{"model": "spectrogram diffusion model", "dataset": "struck, bounced, scraped and rolled objects made by modal synthesis", "train_examples": 78125, "n_mels": 64, "hop_length": 160, "input": "log_mel", "spec_augment": false, "win_length": 400, "conditioning": "none", "arch": "unet", "objective": "v", "cond_dim": 192, "norm": "groupnorm", "activation": "silu", "weight_standardization": true, "channel_attention": "se", "pixel_unshuffle": 2, "widths": [48, 96, 144], "blocks_per_level": 3, "scale_shift_norm": true, "attention": false, "upsampling": "nearest_conv", "init": "torch_default", "residual_init": "none", "optimizer": "soap", "beta2": 0.95, "lr": 0.0031, "beta1": 0.9, "shampoo_beta": 0.95, "eps": 1e-08, "precondition_frequency": 32, "max_precond_dim": 1536, "merge_dims": true, "one_sided": false, "adamw_lr_other_params": 0.00073, "grad_clip": 1.0, "ema_decay": 0.999, "steps": 12600, "batch_size": 64, "epochs": 10.3, "lr_schedule": "wsd", "decay_fraction": 0.4, "final_lr_fraction": 0, "warmup_steps": 250, "weight_decay": 0.09, "adamw_weight_decay_other_params": 0.05}
Rows from block 2 of a small spectrogram diffusion model, named by matrix and row number. Rows with one number belong to one channel. Each number is 128 + 24 x the weight over its row's rms, rounded and kept within 0 to 255. All counts start at 0. Numbers have three digits each.
After each channel's rows are labels from the 100 clips, of 14976 (inputs lightly noised), where the channel reaches its highest value: "strongest on" is what is common among them; "peak in band" is the frequency band that holds the peak. Only what is clearly more common there than usual is listed. The data: struck, bounced, scraped and rolled objects made by modal synthesis. In brackets: how many of the 100, against the usual share in percent.
# convs0: first 3x3 conv (model.enc.0.2.convs.0.weight, 48x48x3x3, standardized in use, each kernel summed), inputs 0-47
# convs1: second 3x3 conv (model.enc.0.2.convs.1.weight, 48x48x3x3, standardized in use, transposed, each kernel summed), outputs 0-47

convs0.9:133094134094108122115106182145125166139135115160118147145132099137170123127142131135136129143087141120172122140102130082156177135081100147111143
convs1.9:166138147154134112146104135112143107110095148151105101139157144087147070106165157117135175140127126166125149174115113128142101098124117147144107
strongest on: steel-like damping (51 vs 16.2); round plate (37 vs 12.8)
peak in band: 0 to 250 Hz (59 vs 9.4)

convs0.3:156112122117108115125100154126114166101132116118120138133112106147149131093133095172190119119119136151156183142136154108169090096107145156120112
convs1.3:101107124120127109137111140099137154157117134135084159112121100100099099132075108127116101174107158113153163097101106127067119142149138122115132
strongest on: one hit (74 vs 20.2)
peak in band: 500 to 1000 Hz (38 vs 15.6)

convs0.8:206101133156113118139109075090136151105143122121123103114148151119098146117104117135147122145094137133084121158126150126145139079130158134115108
convs1.8:144144176087144161129119120125117115130110099138143099148048092167115118130142112130147148142132099172171123151146123115153140146118140118130153
strongest on: steel-like damping (72 vs 16.2)
peak in band: 500 to 1000 Hz (41 vs 15.6); 250 to 500 Hz (29 vs 9.4)

convs0.36:078086136128140130123161183132125100108156104118145155112132118116122134136117147139124123112161099132133147179132153175105126160120166077146132
convs1.36:140148121099139106161173092159167102139110167139105116118157152088119148132130119104107140109133136153159170126150153159154161100132086115132137
strongest on: hard striker (84 vs 50.4); clipping (74 vs 7.9); text has "clipped" (74 vs 7.9); white noise (27 vs 8.9)
peak in band: 4000 to 8000 Hz (100 vs 25)

convs0.37:136129114099090146124108134136137109130145120145118118096150068118184122109139129099124100095140126129120089113148157122165159101116083160089103
convs1.37:174142156137118183125139143123150132090149157130116088093131094092112159166094156120147129153146117153145139162150143111148169106129119117142133
strongest on: hard striker (82 vs 50.4); clipping (73 vs 7.9); text has "clipped" (73 vs 7.9); size: small (60 vs 33.2)
peak in band: 4000 to 8000 Hz (100 vs 25)

convs0.35:095115145143136127113131085172135178113139157072129130097149127126162161124093151110137117089112153126107153143134167110095127104128101112118154
convs1.35:137123138113091110148127093098131080119097146171144118101108171134125151136141118157106128044098151122134103114115103120136160142116135123137119
strongest on: mains hum (54 vs 8.5)
peak in band: 500 to 1000 Hz (49 vs 15.6); 250 to 500 Hz (41 vs 9.4)

convs0.15:097129107082117146107153160090134106112126099110111110121116126110136171131148136100149086138163125143138151133161155110152194139135131165111103
convs1.15:131082143153140148133119114149116060152125143142117099102129130130114113161110110119106121115169107184136122113089133177105120098158103134118143
strongest on: striker: hard (78 vs 50.4); clipping (67 vs 7.9); text has "clipped" (67 vs 7.9); white noise (36 vs 8.9)
peak in band: 4000 to 8000 Hz (98 vs 25)

convs0.0:118069105164136111093131152103110116131127138126135141134149123169124117116139147074128122144133124111096109110151100110064098128125125162077123
convs1.0:100135099144147120148100148099092129151146090104140140152130154145152141122150099133109122145091160118098139155110098087122095113184158150100114
strongest on: large (81 vs 33.8); striker: soft (81 vs 49.6); scraping (60 vs 19.8)
peak in band: 0 to 250 Hz (100 vs 9.4)

convs0.47:139103121114131128137134118126119098129104160193136135146141128120122181140090130111129111129154149142151104114152165142082186148126143116166167
convs1.47:122145164110133149159158103125149113101115185165107130093132153105101140141109137156145112123153103143133159144150159141089172126144170102146129
strongest on: striker: hard (81 vs 50.4); clipping (66 vs 7.9); text has "clipped" (66 vs 7.9); white noise (38 vs 8.9)
peak in band: 4000 to 8000 Hz (100 vs 25)

convs0.13:112122122123101124123085179116127094147195131109090118124141127133170139124117120112137116163112112138109104140135171094088119075125109134130109
convs1.13:112095093154139161118162141131087156132124099100155155142133144171143162170143100132150148119123138159124124132166116154164123132143138154105079
strongest on: striker: soft (86 vs 49.6); large (77 vs 33.8); clipping (34 vs 7.9); text has "clipped" (34 vs 7.9)
peak in band: 0 to 250 Hz (99 vs 9.4)

convs0.26:141136119155179087104128140099111121129125119178094090119140157087143118103131152126116117133101197133104133138126154144127150149141148109096105
convs1.26:135140147134120126178128136123120104138121156118160131134111113165098142160116141065120093142142091142151138094096157146100141170142109137120180
strongest on: one hit (54 vs 20.2); rubber-like damping (40 vs 16.8)
peak in band: 0 to 250 Hz (51 vs 9.4)

convs0.27:112115151103144080101158125090111118151162129117147148121149101092094113093124100121130111133153138143127154149154135102090164086177114127130154
convs1.27:093130097138108161158102155123114116130137142103139149156102172110143149199115154146124136120142127166112120140159116138118147117133145178109083
strongest on: steel-like damping (53 vs 16.2); clipping (37 vs 7.9); text has "clipped" (37 vs 7.9)
peak in band: 0 to 250 Hz (31 vs 9.4); 250 to 500 Hz (30 vs 9.4)

convs0.21:135060107131162107163106141114154112120133147118146107147129154151146124130115144160086129117126172088105087147130099145156130147120130136161170
convs1.21:100105112158124117139118155136115149144142114074135138124151142122163148102148089104101128144064175120124125155097106089155115113135147149103104
strongest on: large (84 vs 33.8); scraping (47 vs 19.8); clipping (29 vs 7.9); text has "clipped" (29 vs 7.9)
peak in band: 0 to 250 Hz (100 vs 9.4)

convs0.42:154102135114121101158169123101141163141138106131147129153176138165110171129113143126136112105098133085121099091117085132102090143119164106134145
convs1.42:132135137150148122149101168147131172119140142085128172148159157103169121140149087158104179144092158145130170145107125105142122129139127147124131
strongest on: large (80 vs 33.8); clipping (53 vs 7.9); text has "clipped" (53 vs 7.9); scraping (48 vs 19.8)
peak in band: 0 to 250 Hz (100 vs 9.4)

convs0.10:141116132119130139108105122126145154103102089154140153116134127144108093123125126120101144144103126033126180150099142148123111082110144118120122
convs1.10:155128132104125112115130108119125107124049156137139148115154134098163082121130129162128138128110095072095124104113132097171129150127141110151136
strongest on: mains hum (98 vs 8.5)
peak in band: 500 to 1000 Hz (93 vs 15.6)

convs0.30:106100108092148117141101137097143133096153132146111097131141133090113143128115116171109092127099099133160078186112146115155147134084122123138112
convs1.30:159167112118097083108152105102107107167116138135106101107151104137155132137142127099150109080127150120069112075151104128108143119132122135114131
strongest on: string (44 vs 12.2); closed tube (37 vs 12.6)
peak in band: 2000 to 4000 Hz (46 vs 21.9)

convs0.31:123142085125078093150156148148146089146147103136094104118114108178117139124145117147159110132136137113112120133132149124152144127082130125056125
convs1.31:138122189116130135115124119133150154068102150119102107142129126093127086126136132121090123129118120193140171138091146115157132097114122150152132
strongest on: striker: hard (76 vs 50.4); clipping (57 vs 7.9); text has "clipped" (57 vs 7.9); white noise (35 vs 8.9)
peak in band: 4000 to 8000 Hz (85 vs 25)

convs0.11:168076123144138074117126119132175171085090147107109103142123148119144089141123134119100095151124160113106112124104107128164102143117117124131135
convs1.11:126131135163108089098136117161130156122101125129143199131135156145143106144132112117126128104111167127148166118110138182151130181106157145126146
strongest on: one hit (51 vs 20.2)
peak in band: 0 to 250 Hz (46 vs 9.4); 250 to 500 Hz (28 vs 9.4)

convs0.29:156151145127146099116155169171137113130131133130123097128141094140091099082162131108116106144171151111095162164159160160117137130138161111140130
convs1.29:146118167131132116136164100143139124106110140164139171100146127131109170173094133117157142101153123151147171126118169150110181154125122131157138
strongest on: scraping (44 vs 19.8); clipping (41 vs 7.9); text has "clipped" (41 vs 7.9); white noise (28 vs 8.9)
peak in band: 4000 to 8000 Hz (67 vs 25)

convs0.40:139153116140107128157167125123144172138126125123133094101144121136124165102143088086180142152087130131154134085111121114124158116120089126175149
convs1.40:133126103102101136175130150117106126128089107141142107121115140120130149145124178142110111139136111135109128142128115135128145135121069119051189
strongest on: hard striker (97 vs 50.4); steel-like damping (64 vs 16.2)
peak in band: 4000 to 8000 Hz (75 vs 25)

convs0.4:138129126131166135108134151089139127092149133126112067105084126112085127108097109124137146150151139176118148190154142139125153136150138150142139
convs1.4:098105125108111158119175119167123092142125113132129107107118109113112152167128139114116117085191097180138137129152163159130119103145114112119107
strongest on: steel-like damping (58 vs 16.2); membrane (45 vs 12.6)
peak in band: 500 to 1000 Hz (41 vs 15.6); 250 to 500 Hz (30 vs 9.4)

convs0.28:105128144083115140122150146091131123160163140166150133129175168142182121111151103098149137099141161102122134138145084129099136125163130144129104
convs1.28:100133101167153152142108159114088096150141138080131111171137130146137131162124143098111129148125125128096112151137133108101078103155148166104097
strongest on: large (75 vs 33.8); clipping (50 vs 7.9); text has "clipped" (50 vs 7.9); scraping (47 vs 19.8)
peak in band: 0 to 250 Hz (100 vs 9.4)